config = dict(
    model='sound classifier',
    dataset='chords played on synthesised instruments',
    n_mels=40,
    input='log_mel',
    norm='layernorm_no_bias',
    beta2=0.99,
    beta1=0.9,
    eps=1e-08,
    one_sided=False,
    gradient_noise=0.1,
    decay_fraction=0.3,
    weight_decay=0.02,
)
Rows from block 2 of a small sound classifier, named by matrix and row number. Rows with one number belong to one neuron. Each number is 50 + 12 x the weight over its row's rms, rounded and kept within 0 to 99. All counts start at 0. After the name is the row's rms in percent of the matrix's.
Before each neuron's rows are labels from the 100 clips, of 14976, where the neuron reaches its highest value: "strongest on" is what is common among them. Only what is clearly more common there than usual is listed. The data: chords played on synthesised instruments.
# fc1: first MLP up (model.blocks.2.ff1.fc1.weight, 576x192), inputs 0-95
# fc2: first MLP down (model.blocks.2.ff1.fc2.weight, 192x576, transposed), outputs 0-95

strongest on: inversion: second inversion; the note G; root: C
fc1.283 097:45 45 37 43 52 60 35 29 37 78 72 62 49 36 63 43 58 57 63 38 34 46 40 58 47 60 45 59 44 43 70 57 47 43 59 69 42 61 59 54 53 78 52 29 62 60 64 40 57 76 26 78 58 56 70 42 53 42 51 34 60 69 45 49 36 48 42 65 33 59 56 59 38 56 33 45 58 47 64 61 48 57 43 36 53 63 52 36 53 52 62 49 42 66 40 53
fc2.283 099:52 52 32 57 46 64 55 54 37 73 41 67 47 38 42 33 51 53 56 30 43 58 50 62 32 36 50 28 27 38 64 55 30 50 53 39 45 39 38 46 57 48 45 45 29 61 59 74 50 63 42 45 27 53 45 34 49 40 54 81 49 54 43 35 61 54 63 52 67 63 48 57 52 32 29 30 80 44 45 60 47 47 57 41 71 49 62 56 43 79 57 63 54 53 49 55

strongest on: arpeggio
fc1.21 100:40 50 50 48 50 36 44 47 46 57 48 33 58 45 46 40 62 47 73 52 48 62 43 34 65 73 54 52 53 44 35 43 35 53 38 40 38 52 55 64 62 72 52 47 57 37 53 68 71 59 61 60 64 51 62 39 59 33 59 57 43 35 66 80 57 31 65 38 67 37 46 44 35 54 59 58 35 57 75 46 48 44 60 41 43 33 51 19 70 49 51 55 37 45 39 54
fc2.21 096:49 41 44 41 56 49 58 64 44 58 44 37 44 47 74 59 66 41 66 39 62 46 48 56 50 56 58 48 60 29 52 44 49 45 57 63 53 56 84 74 53 66 74 59 50 44 41 51 38 36 49 48 26 81 52 47 52 21 36 51 37 36 54 53 62 60 59 50 43 54 54 41 34 63 31 57 41 44 45 34 51 38 47 39 48 49 45 56 52 56 40 50 54 36 57 50

strongest on: the note A
fc1.445 108:46 56 53 55 43 50 51 65 55 24 48 40 22 50 55 43 61 56 57 38 57 46 50 42 31 28 63 59 59 35 34 48 59 62 52 56 70 47 67 65 56 37 52 45 50 50 34 71 43 38 38 40 42 36 50 46 51 25 57 48 41 57 38 47 47 74 55 54 48 27 51 60 51 52 39 51 60 50 58 48 27 57 35 55 38 40 36 55 41 66 63 31 63 32 64 40
fc2.445 102:61 36 66 42 53 57 36 38 52 46 53 46 49 34 52 49 48 40 58 59 41 61 70 40 53 85 52 56 45 45 41 57 48 39 53 65 62 54 48 38 45 27 49 69 47 58 51 58 61 20 60 41 45 60 37 68 62 40 48 19 63 41 33 54 38 38 53 58 59 70 43 35 67 56 70 50 44 35 46 32 46 46 28 48 68 58 61 43 53 56 38 57 34 46 46 63

strongest on: inversion: first inversion; root: A; root: G#
fc1.359 095:49 54 42 38 57 62 51 54 50 50 45 29 66 67 34 53 38 73 57 52 34 67 66 60 32 73 64 44 60 42 57 63 58 62 54 61 54 49 55 61 52 73 55 56 52 58 76 37 52 57 50 53 56 44 27 38 32 46 48 50 51 37 49 48 32 47 28 34 18 55 46 61 47 53 44 44 39 46 38 29 57 49 42 50 52 72 50 44 44 52 61 50 60 47 75 51
fc2.359 100:46 49 38 55 57 56 59 66 61 47 69 57 48 63 32 45 52 56 51 46 59 27 32 60 55 34 39 81 72 62 53 47 28 48 49 48 50 34 47 29 47 47 31 35 48 35 52 77 31 35 41 59 50 42 50 65 55 67 20 54 43 36 51 51 37 26 46 52 29 59 58 36 43 65 46 53 38 65 76 60 33 51 37 51 31 59 49 48 39 76 49 49 44 64 52 52

strongest on: inversion: second inversion; the note C; the note G; root: C
fc1.117 105:51 70 43 59 48 55 57 39 45 38 53 46 42 41 62 58 53 43 58 47 40 45 46 59 46 41 29 46 65 61 60 44 54 38 58 32 33 63 50 66 52 49 60 38 43 67 55 37 47 44 70 49 57 62 69 45 17 47 65 37 58 49 30 42 51 74 15 36 57 66 57 60 45 42 33 65 46 62 39 30 62 56 78 45 44 40 40 37 48 29 54 50 46 84 57 37
fc2.117 100:43 74 58 26 62 29 49 45 49 56 43 59 27 46 50 35 44 48 77 28 59 32 46 58 50 74 76 39 37 54 53 70 44 46 44 47 68 57 51 77 63 46 43 69 66 70 79 56 52 45 61 50 55 62 54 56 72 50 62 58 39 52 51 51 64 49 37 47 52 62 49 41 44 48 51 53 68 58 51 46 46 50 46 18 41 37 56 69 66 45 38 48 47 44 51 50

strongest on: inversion: second inversion; the note A; the note F#; the note D
fc1.222 100:31 32 72 47 42 47 66 50 36 74 48 47 47 60 74 40 58 42 56 61 45 55 24 62 54 56 49 58 51 42 37 44 52 46 75 62 40 46 56 46 45 81 53 76 67 39 67 45 53 42 25 45 55 29 55 83 50 42 52 60 53 45 69 52 40 59 19 70 64 59 63 48 56 73 45 56 51 47 40 58 44 44 50 43 51 56 46 47 32 52 39 59 54 47 40 46
fc2.222 097:39 42 62 22 66 49 55 60 37 64 56 35 54 37 27 28 28 52 55 71 61 48 53 55 55 40 47 33 60 39 79 45 42 46 44 68 63 42 35 43 24 55 52 43 68 73 48 64 56 44 70 45 68 43 46 41 64 53 52 76 50 45 50 48 54 60 60 51 63 54 48 49 58 48 50 63 30 49 74 63 43 46 64 44 60 47 74 54 51 36 55 66 57 36 30 49

strongest on: inversion: root position; the note C; the note D#; root: G#
fc1.9 109:56 69 50 51 68 54 46 37 50 48 49 23 56 50 50 51 65 38 65 47 29 57 43 55 40 42 37 52 50 38 45 60 36 49 51 38 40 32 36 56 33 61 42 55 46 71 51 55 61 39 52 43 47 55 46 35 42 67 57 47 49 58 37 41 36 50 90 46 55 62 46 36 69 56 40 47 19 47 52 50 44 56 31 41 53 48 57 58 29 42 54 56 59 61 45 68
fc2.9 109:31 59 32 42 43 39 31 45 53 37 43 54 62 48 32 42 50 29 55 33 48 49 66 46 55 66 65 50 68 42 33 55 38 57 58 58 41 58 48 23 56 55 52 30 41 38 52 31 68 60 55 44 61 36 40 32 53 44 41 49 69 56 64 51 71 55 63 50 58 64 64 49 81 47 58 53 42 36 59 45 48 61 60 53 37 64 62 25 81 70 79 54 61 46 51 36

strongest on: inversion: root position; the note D#; root: D#; root: E
fc1.449 105:46 54 46 55 46 71 52 43 33 39 52 61 68 62 39 66 68 32 59 49 35 61 75 45 41 39 53 52 50 55 35 57 49 58 69 66 60 55 48 48 68 34 18 46 56 62 50 28 65 48 53 56 45 30 59 36 48 52 42 48 41 61 57 38 39 57 40 39 52 46 49 66 53 31 48 41 23 53 50 60 49 66 49 27 51 66 33 46 55 26 49 39 54 44 52 57
fc2.449 099:53 41 41 53 56 53 50 24 51 46 88 54 68 50 49 46 56 52 53 45 52 49 50 24 46 60 48 25 45 50 52 78 60 42 38 65 54 60 51 64 43 60 32 49 46 66 44 62 54 58 54 40 47 28 41 40 45 57 45 36 43 56 36 60 60 36 53 65 58 57 35 70 54 45 56 54 43 57 47 46 61 66 70 53 67 39 50 35 56 42 33 69 25 32 40 74

strongest on: root: C
fc1.10 096:54 49 48 61 57 59 45 60 56 62 31 32 59 57 53 68 46 57 41 49 38 40 60 46 40 51 55 58 43 49 56 65 46 43 57 47 55 69 38 48 36 70 68 61 72 61 66 46 41 55 38 55 30 67 49 58 49 27 52 69 62 47 52 82 54 61 35 37 52 68 36 67 28 46 45 40 53 64 50 34 32 66 50 70 55 47 71 49 33 32 36 42 53 58 48 45
fc2.10 095:56 62 39 66 31 70 56 42 59 20 35 70 53 53 74 49 41 52 33 32 60 45 55 47 39 47 64 48 40 29 50 71 46 52 53 76 60 40 67 48 60 49 60 29 53 40 56 53 34 49 76 53 43 75 44 41 68 31 45 31 39 23 49 43 45 50 60 38 67 63 40 60 42 42 73 49 56 54 39 25 56 50 48 53 47 62 38 52 44 51 48 56 32 65 45 27

strongest on: root: C
fc1.400 099:38 68 54 67 53 73 71 47 31 77 39 62 77 41 59 38 50 82 49 56 58 57 66 50 50 51 48 55 57 68 57 41 57 50 66 72 74 50 57 38 75 68 47 43 41 61 88 58 43 32 46 83 62 51 50 42 61 45 44 55 40 48 42 64 57 50 59 56 50 58 48 53 43 51 48 45 64 71 36 81 52 47 54 34 62 57 67 53 55 44 49 70 37 52 35 55
fc2.400 095:51 62 68 53 48 51 46 43 57 49 52 60 44 31 43 30 54 50 59 55 66 42 55 41 41 66 19 55 61 67 57 42 19 32 38 32 71 38 43 40 44 22 46 71 46 67 55 53 42 58 34 60 58 71 45 52 53 58 44 58 63 54 58 53 47 58 78 71 67 45 43 71 51 45 51 44 43 51 62 35 51 60 45 63 40 64 34 49 51 56 56 39 65 40 50 45

strongest on: inversion: root position; the note F; root: F; the note C
fc1.167 100:41 45 71 31 46 67 36 45 65 42 45 54 58 47 46 18 46 42 56 43 49 61 50 54 41 71 42 41 58 62 61 49 43 30 56 50 23 29 51 50 50 36 43 66 47 60 57 37 33 41 63 63 53 58 41 52 51 47 43 79 66 57 35 41 53 41 49 23 66 72 53 48 43 57 59 59 49 41 39 64 44 41 60 68 32 44 19 46 57 36 24 37 61 37 32 49
fc2.167 105:66 66 49 59 63 67 53 41 55 56 55 54 53 67 31 61 53 70 65 84 65 35 58 56 49 65 47 56 49 61 62 64 59 43 63 37 24 37 39 64 61 52 23 56 51 37 45 57 46 44 56 53 39 50 54 51 48 45 63 41 33 51 60 48 35 45 60 38 69 53 40 35 33 38 46 44 54 49 54 71 61 66 61 54 81 62 36 50 72 49 47 49 50 52 29 53

strongest on: root: C
fc1.462 103:46 51 45 53 42 49 47 31 55 65 51 38 40 45 66 72 45 45 42 71 57 55 62 55 68 55 58 59 35 49 54 55 51 42 53 50 48 88 47 56 56 66 29 45 53 53 54 58 63 43 24 75 40 35 57 48 75 38 45 64 47 50 43 53 55 55 54 31 48 31 47 41 68 66 44 39 19 50 48 45 34 62 55 38 36 45 63 58 47 58 31 40 64 50 57 39
fc2.462 113:48 34 41 41 64 54 54 61 57 61 58 51 51 37 32 55 45 44 48 47 49 44 79 47 32 46 70 37 31 72 71 59 43 51 39 75 58 52 40 55 38 65 56 45 55 92 48 35 59 35 54 47 37 30 46 31 43 48 34 49 35 57 48 71 61 52 71 44 50 56 41 30 47 56 35 39 57 49 67 38 45 42 55 31 47 29 33 54 58 50 48 51 54 43 35 68

strongest on: the note A; the note B; sus4; root: B
fc1.42 101:43 54 56 47 42 19 64 30 43 42 42 45 54 53 35 45 52 46 71 20 61 61 38 59 34 38 37 73 47 49 43 51 54 42 50 61 44 55 56 35 33 43 33 52 35 64 59 51 41 41 48 60 53 39 60 53 65 58 39 47 38 59 60 30 72 39 33 47 40 55 46 55 87 38 46 70 31 48 60 46 58 41 54 53 55 53 39 51 48 48 44 53 69 36 62 49
fc2.42 108:85 38 37 56 30 62 40 35 42 64 45 59 49 38 66 32 61 49 45 40 57 39 53 42 41 41 41 44 51 48 38 85 56 39 57 53 42 33 50 44 67 56 41 59 47 51 60 55 73 42 31 65 51 43 70 46 58 47 45 53 54 38 45 39 44 57 66 49 64 51 49 67 28 48 49 42 29 38 55 45 61 65 49 37 51 63 29 35 64 52 39 64 54 36 58 46

strongest on: inversion: root position; the note G#; strummed; root: G#
fc1.325 105:64 49 65 47 41 36 65 42 29 30 67 36 15 77 18 33 78 32 66 53 58 54 41 65 34 56 50 61 56 42 53 51 61 65 51 62 29 66 59 54 55 69 40 44 34 33 57 55 54 41 41 49 66 23 59 40 49 38 52 48 49 39 59 43 48 49 46 51 31 52 60 63 45 41 55 58 46 38 50 76 51 50 68 57 58 26 51 52 63 38 66 38 44 49 56 43
fc2.325 097:48 36 45 50 72 48 41 63 59 59 55 62 80 43 51 53 32 53 47 29 62 60 48 58 48 49 37 68 51 60 59 58 53 29 68 50 37 55 26 53 37 58 64 56 50 60 33 47 45 46 48 42 37 67 40 51 42 37 48 45 55 53 51 42 64 70 70 37 49 35 23 61 44 47 44 61 54 68 85 74 51 48 53 46 79 48 47 56 63 53 42 77 35 54 47 49

strongest on: inversion: root position; the note A#; root: A#; power chord
fc1.365 102:51 75 46 55 69 42 53 30 44 55 60 47 57 54 42 29 58 61 53 26 59 49 47 35 45 64 43 60 42 49 39 33 53 54 73 45 41 52 65 42 33 43 34 47 57 60 40 44 49 59 31 59 64 59 30 47 45 48 69 61 30 57 46 74 49 56 29 53 26 68 37 47 49 50 31 49 63 35 45 60 42 36 29 37 64 40 37 31 69 56 55 53 42 44 61 56
fc2.365 107:55 70 60 51 40 57 69 40 55 52 66 59 65 34 41 35 56 35 54 58 43 61 51 67 49 58 40 64 32 49 61 49 50 30 56 61 58 73 45 66 55 53 57 56 42 54 52 42 52 61 58 62 38 30 37 62 60 57 68 30 48 63 57 46 41 74 38 22 34 63 43 57 47 47 45 68 47 32 58 55 52 60 59 25 47 54 53 46 58 39 47 60 28 64 65 64

strongest on: the note B; inversion: second inversion; the note D; root: G
fc1.88 099:52 45 58 40 41 76 38 35 38 35 47 46 40 53 54 36 56 58 70 44 57 65 55 63 28 64 45 51 45 41 49 16 69 40 53 49 62 71 43 60 54 54 27 67 49 41 72 23 33 63 56 56 50 79 42 69 39 66 46 56 45 48 52 59 50 34 41 82 42 55 64 44 45 43 51 46 64 43 33 60 46 57 45 67 48 50 38 49 53 34 71 68 51 52 39 42
fc2.88 093:43 70 26 38 47 55 54 52 43 64 65 46 60 34 47 63 42 56 47 37 43 48 35 63 49 43 50 45 62 64 39 53 50 51 28 50 65 73 41 54 53 41 46 60 38 64 45 47 30 61 55 26 59 66 64 57 49 42 47 30 44 47 40 43 66 65 53 57 54 52 47 31 49 18 34 69 35 39 38 63 53 72 51 50 57 58 37 45 49 46 55 29 44 39 62 48

strongest on: inversion: first inversion
fc1.126 096:41 42 63 50 74 49 46 61 50 47 71 63 59 44 56 46 61 45 66 38 45 31 66 55 51 52 43 58 42 51 55 50 52 44 50 41 54 61 52 72 53 47 63 69 55 41 70 22 42 47 57 68 47 63 62 64 59 54 54 62 53 52 86 61 44 50 28 39 59 60 80 58 51 60 56 28 51 61 43 40 51 44 51 59 62 50 68 39 55 33 75 31 61 56 30 64
fc2.126 108:58 47 61 64 41 52 39 43 41 74 42 69 60 50 60 27 60 41 48 43 24 38 46 58 73 62 42 33 51 49 48 46 53 53 45 53 45 58 66 36 33 57 40 44 51 55 37 55 27 52 65 59 41 42 58 33 49 65 60 73 62 62 45 35 21 59 55 38 63 44 64 42 59 57 47 36 54 34 56 31 54 40 43 49 56 57 37 62 44 57 52 43 28 58 61 50

strongest on: the note F; root: G
fc1.375 107:39 45 55 49 30 64 43 23 31 36 59 47 49 58 45 47 49 44 48 27 52 33 47 58 44 42 66 46 49 49 41 26 83 58 47 50 63 27 65 40 54 33 43 52 73 42 67 45 54 50 61 48 49 71 40 46 45 49 36 50 64 53 68 53 40 55 68 52 52 45 61 53 76 48 50 47 48 60 59 15 22 46 62 51 60 78 71 39 40 67 59 45 53 45 43 72
fc2.375 099:63 60 59 50 43 31 44 43 40 69 65 66 69 38 25 59 71 46 46 67 39 53 26 54 69 66 45 33 71 60 52 36 48 51 62 60 59 51 56 37 45 63 35 48 47 53 30 73 26 44 50 54 53 56 42 54 55 51 75 69 39 54 52 58 68 56 44 56 76 49 63 30 70 64 49 40 39 45 56 66 61 40 81 53 49 65 39 47 49 40 63 46 60 56 49 40

strongest on: inversion: first inversion; the note C#; root: C#; root: D
fc1.247 097:59 49 47 52 60 43 56 39 63 38 65 36 68 79 59 45 59 39 53 59 49 44 62 74 69 58 46 46 39 53 36 55 60 43 50 50 67 60 47 74 46 36 66 56 46 45 65 34 71 61 54 27 61 51 51 52 53 46 23 44 41 43 46 50 41 40 64 53 69 44 37 43 61 53 59 41 63 53 48 40 55 47 44 40 60 29 66 29 47 45 17 63 50 28 47 40
fc2.247 102:42 46 52 78 35 62 51 64 44 57 28 36 40 42 64 20 54 43 56 49 54 57 57 60 69 20 68 37 53 51 54 33 41 70 50 48 31 39 47 57 54 67 44 42 40 32 52 59 43 56 45 45 63 62 60 57 75 46 34 46 52 55 43 60 45 24 58 40 28 56 77 57 60 51 63 60 57 33 61 39 59 65 56 62 38 48 63 48 34 44 62 67 37 47 76 63

strongest on: the note B; arpeggio; playing: arpeggio down; root: E
fc1.469 104:38 32 64 50 46 58 38 33 61 45 44 38 41 21 54 52 39 71 64 63 50 40 48 55 46 39 39 68 43 44 45 18 75 66 43 35 59 47 42 49 72 53 41 35 58 53 43 59 47 50 59 44 29 61 43 62 67 65 47 46 27 45 65 73 40 49 45 41 48 49 54 38 70 43 41 55 38 38 34 55 84 41 42 48 45 47 24 38 52 53 63 68 44 54 57 51
fc2.469 102:33 59 41 57 59 60 41 41 66 62 51 39 51 50 60 46 38 48 50 63 44 39 43 52 31 34 28 60 35 44 53 48 50 51 35 34 45 42 40 57 39 52 44 53 52 56 20 18 60 44 30 48 44 52 47 55 58 51 50 30 68 73 38 48 63 57 41 65 39 55 66 53 43 36 46 50 61 50 59 46 29 25 51 44 50 42 34 38 38 39 46 53 39 63 57 42

strongest on: the note F; root: F
fc1.536 111:49 56 59 61 44 40 63 56 43 55 20 58 56 30 41 33 57 65 63 62 86 70 60 55 44 54 54 43 38 61 28 26 53 49 37 31 43 55 39 44 70 54 39 65 53 26 50 45 41 45 70 68 37 55 58 47 35 41 56 46 62 55 50 33 40 59 75 47 30 48 70 70 48 36 71 50 60 60 41 47 57 64 45 39 52 40 46 51 62 58 55 35 26 54 53 53
fc2.536 108:75 57 42 58 54 39 44 63 44 56 52 41 34 21 46 59 42 67 48 50 54 42 71 49 44 62 45 48 58 74 48 48 79 70 38 47 51 58 35 52 50 67 47 43 48 40 62 55 51 43 70 63 39 60 35 47 40 56 55 49 44 54 46 43 76 56 55 74 77 56 48 62 31 44 53 67 55 39 53 62 37 69 64 60 56 49 42 63 69 57 37 45 46 63 70 70

strongest on: inversion: root position; the note G; root: E; root: D#
fc1.414 107:62 41 48 50 48 48 46 50 36 41 53 52 70 33 69 56 54 32 47 37 43 51 55 68 45 48 48 68 47 60 50 36 62 42 36 60 57 28 54 39 61 49 35 68 54 47 24 60 51 41 51 51 46 46 48 46 32 53 52 25 59 65 40 53 57 60 37 54 41 45 37 44 63 60 58 46 54 51 47 68 49 42 32 79 47 72 39 52 33 58 58 32 59 46 77 51
fc2.414 106:66 46 64 43 20 57 18 58 42 64 59 24 55 56 37 40 77 30 51 55 57 44 42 35 38 39 49 58 58 48 50 60 35 32 41 45 49 70 44 46 70 58 65 62 64 74 61 45 79 57 46 54 52 45 67 52 49 46 49 52 72 47 69 40 53 43 41 26 41 21 47 37 52 36 45 45 50 32 43 41 33 63 54 40 59 54 49 38 51 37 58 56 53 40 56 61

strongest on: inversion: root position; the note G#; the note C#; root: C#
fc1.227 114:69 42 46 45 44 43 57 38 55 26 45 71 23 53 46 31 57 42 66 66 32 31 47 62 70 34 50 43 41 42 61 51 57 68 57 48 47 50 68 58 70 40 39 49 50 31 62 65 36 83 38 54 12 49 57 67 41 49 35 68 46 40 57 62 29 41 35 49 59 52 36 51 71 36 49 72 55 38 47 54 60 57 31 41 49 60 59 55 61 59 44 47 37 43 43 78
fc2.227 105:61 56 52 61 46 40 49 38 59 49 26 48 44 59 35 38 45 55 49 67 63 42 50 40 50 68 66 49 42 57 54 50 45 60 45 44 36 41 54 65 59 60 59 44 38 40 25 55 27 38 64 53 23 48 60 52 44 63 82 48 45 51 58 38 72 39 53 38 54 53 35 64 30 59 70 49 46 48 47 66 49 41 55 69 41 42 54 31 63 61 72 41 25 50 59 48

strongest on: the note F; the note D; root: A#; root: D
fc1.161 108:36 47 43 44 65 57 58 57 64 45 34 75 63 37 43 42 58 51 70 62 60 59 36 42 52 36 53 43 31 45 47 47 55 50 32 60 52 49 41 53 61 60 49 46 62 37 45 45 49 23 44 45 49 57 61 56 65 47 80 45 78 39 57 39 54 68 36 51 58 52 56 44 48 34 31 54 65 52 63 52 72 39 44 40 41 81 61 46 37 23 55 65 49 51 56 59
fc2.161 104:45 36 40 70 73 47 59 54 52 67 43 37 46 78 44 76 51 50 39 59 50 54 45 67 35 35 45 18 66 51 50 52 42 44 53 33 50 52 62 59 56 44 52 58 50 47 69 48 43 58 50 53 50 52 48 54 27 53 60 50 59 69 52 33 40 46 55 47 52 68 37 42 48 54 39 42 72 60 48 66 51 39 69 53 37 59 64 69 54 56 52 31 62 52 38 49

strongest on: the note F; inversion: first inversion; the note A#; root: A#
fc1.156 104:36 52 45 39 52 45 37 24 54 52 30 59 56 66 47 38 51 62 70 76 51 73 46 51 49 32 65 61 32 47 52 42 64 57 44 57 58 32 44 49 54 35 40 58 52 48 65 56 62 39 59 36 66 51 75 58 63 57 56 38 64 47 56 46 44 59 66 45 55 66 48 34 53 57 48 87 34 44 51 52 45 38 73 12 49 47 60 80 54 33 52 56 46 43 65 61
fc2.156 107:31 72 45 56 66 47 31 53 55 50 35 62 48 52 49 46 53 52 61 60 58 60 54 59 59 51 54 43 43 30 67 70 53 41 22 66 54 41 54 58 58 57 52 49 38 42 58 56 45 60 48 66 46 31 60 42 33 58 64 52 50 28 52 70 51 38 62 39 39 60 65 40 38 49 44 44 48 27 57 47 55 58 50 64 54 42 61 49 66 40 69 42 49 56 65 50

strongest on: the note F; inversion: second inversion; the note C#; the note G#
fc1.57 102:35 61 68 42 41 49 35 42 55 26 31 41 58 66 53 56 51 64 43 57 57 49 51 67 58 42 24 65 37 60 46 59 49 27 47 43 61 67 45 61 56 48 33 57 50 61 69 54 65 50 73 65 45 53 41 46 49 26 63 50 41 45 38 53 50 56 69 34 53 37 35 47 53 55 56 48 42 47 62 42 30 52 43 44 53 33 58 67 39 62 63 68 34 36 28 56
fc2.57 098:52 52 60 38 48 48 34 47 39 55 49 35 37 42 44 32 56 44 66 41 31 36 47 42 43 53 31 40 51 52 64 54 45 26 46 45 48 55 36 54 35 39 55 45 69 54 50 20 23 45 51 62 52 68 42 82 51 54 59 48 55 47 62 68 70 50 45 43 54 27 61 46 72 56 66 55 28 72 50 39 52 57 41 41 53 59 67 81 49 51 80 50 75 49 57 46

strongest on: inversion: second inversion; the note G; the note D; root: G
fc1.374 103:29 81 43 35 31 59 54 60 47 45 58 76 51 32 46 58 52 60 54 55 47 41 33 57 49 48 47 58 43 62 51 66 65 32 46 56 54 54 70 49 43 57 44 41 36 60 64 52 40 75 37 54 60 32 36 56 53 69 49 58 52 60 57 70 51 54 68 38 46 38 78 46 59 49 44 61 57 45 49 35 51 60 26 57 69 58 33 75 46 50 60 57 42 65 66 65
fc2.374 103:61 34 43 48 38 36 40 46 45 77 53 44 53 68 47 30 28 69 42 53 47 44 50 44 38 63 64 62 35 54 19 68 42 38 39 28 53 46 65 39 28 62 55 61 49 33 49 34 49 41 55 51 49 49 40 46 30 46 40 53 67 60 65 68 52 62 62 60 61 49 72 48 58 43 44 47 36 55 32 57 56 54 51 31 56 63 37 59 49 50 42 61 66 32 40 46

strongest on: inversion: second inversion; the note C; the note F; root: F
fc1.346 093:69 31 23 68 44 71 37 18 61 65 46 51 26 60 52 27 47 55 48 29 40 45 65 46 36 26 40 55 31 35 63 44 59 65 44 31 64 47 53 33 60 55 59 64 47 40 62 67 63 74 51 64 54 47 32 52 50 41 54 49 41 72 37 46 57 48 52 43 51 71 36 43 12 41 40 42 48 42 43 40 60 66 63 34 29 33 72 57 54 43 54 42 45 43 54 38
fc2.346 093:29 45 66 58 46 32 40 58 36 46 27 48 58 30 67 84 65 55 44 28 48 59 47 66 37 40 73 34 38 62 48 47 44 53 47 63 58 46 73 44 75 57 61 46 55 29 44 47 44 48 62 61 69 50 59 55 46 41 65 45 80 53 48 53 40 37 52 58 44 33 53 49 54 51 38 57 53 57 76 57 52 39 20 61 50 30 58 60 55 42 61 48 61 37 17 30

strongest on: inversion: first inversion; the note D; the note A#; the note F
fc1.465 100:52 70 61 42 40 44 53 56 47 82 66 47 53 39 50 56 37 56 47 69 61 44 39 42 36 55 35 55 47 32 50 57 50 57 35 45 29 67 60 72 68 55 59 59 43 49 78 46 36 57 33 53 72 52 43 72 49 64 53 32 40 57 49 42 34 69 61 57 33 59 50 59 36 40 59 35 56 53 19 64 34 48 43 51 61 75 53 36 49 54 66 62 56 38 68 32
fc2.465 098:32 42 49 62 58 58 30 48 47 52 50 49 47 57 40 44 51 35 80 44 53 57 49 55 60 39 49 58 65 52 50 34 38 55 48 66 63 49 47 56 52 44 63 35 25 25 75 73 34 57 32 46 59 61 62 44 24 45 51 35 42 34 48 46 43 61 53 52 35 54 67 47 35 37 37 59 44 38 47 54 34 44 35 37 39 62 56 50 42 51 41 85 46 46 53 43

strongest on: the note B; arpeggio; the note D; root: B
fc1.345 094:58 40 70 40 51 39 52 28 56 45 55 45 32 44 51 66 33 55 45 33 32 41 78 35 58 42 75 57 56 43 49 62 35 48 30 41 48 42 69 48 46 58 33 58 55 49 58 50 63 56 35 50 68 36 61 49 42 48 46 47 46 51 60 70 51 48 72 50 61 28 48 68 47 45 45 52 43 45 77 29 36 66 63 40 46 66 49 64 39 58 43 49 71 63 65 79
fc2.345 099:63 44 68 51 56 35 46 63 61 64 34 59 12 62 47 34 49 56 42 54 43 75 51 46 52 58 63 27 43 48 53 55 44 39 67 65 59 64 37 40 50 80 70 70 44 39 44 31 53 49 57 64 56 54 30 47 43 60 42 47 60 34 64 43 46 55 58 39 66 60 48 49 40 68 47 51 41 42 56 28 56 33 60 38 49 57 47 48 20 40 72 51 62 59 65 73

strongest on: arpeggio; the note B; the note D; root: B
fc1.478 092:44 52 56 48 56 49 55 63 67 34 53 50 53 63 46 44 32 33 48 50 66 37 33 45 39 66 60 46 64 43 43 73 61 49 50 57 46 58 25 62 44 61 62 52 53 59 62 57 67 37 34 78 41 49 35 52 70 40 55 40 34 40 32 65 54 31 54 54 36 45 40 49 58 59 58 44 38 52 40 59 52 43 57 60 62 80 57 35 41 46 62 47 53 39 54 38
fc2.478 096:66 47 55 29 62 32 46 53 60 57 52 53 62 31 49 70 47 60 54 53 51 63 50 60 58 32 67 58 41 56 19 58 63 53 39 71 46 38 46 50 49 60 66 62 46 66 41 40 35 65 56 29 42 78 59 59 47 51 62 56 28 58 49 45 49 35 51 62 38 24 83 69 49 31 43 67 47 31 59 74 33 46 24 39 38 68 75 58 33 52 57 49 49 39 48 58

strongest on: inversion: second inversion; the note B; root: E
fc1.440 106:51 40 49 57 44 39 49 44 52 44 59 40 47 61 48 63 39 62 57 36 36 30 53 73 71 41 52 51 44 48 52 49 46 53 45 43 43 34 56 50 77 43 44 40 42 31 61 57 60 60 66 65 41 47 50 69 72 46 46 48 49 59 76 67 46 39 53 21 55 56 51 62 23 51 39 54 29 40 34 34 44 53 43 39 38 57 67 55 55 36 57 55 43 51 47 18
fc2.440 101:46 43 58 41 54 51 45 54 67 66 46 63 57 38 44 53 39 47 45 61 35 39 64 51 53 60 31 33 24 40 49 43 52 40 23 41 33 55 49 52 79 50 29 55 39 35 48 51 25 66 69 29 43 47 49 56 50 51 52 57 63 31 46 43 66 55 57 47 48 42 42 39 68 40 66 31 53 64 44 57 48 55 35 42 38 48 43 43 68 39 63 64 48 77 16 57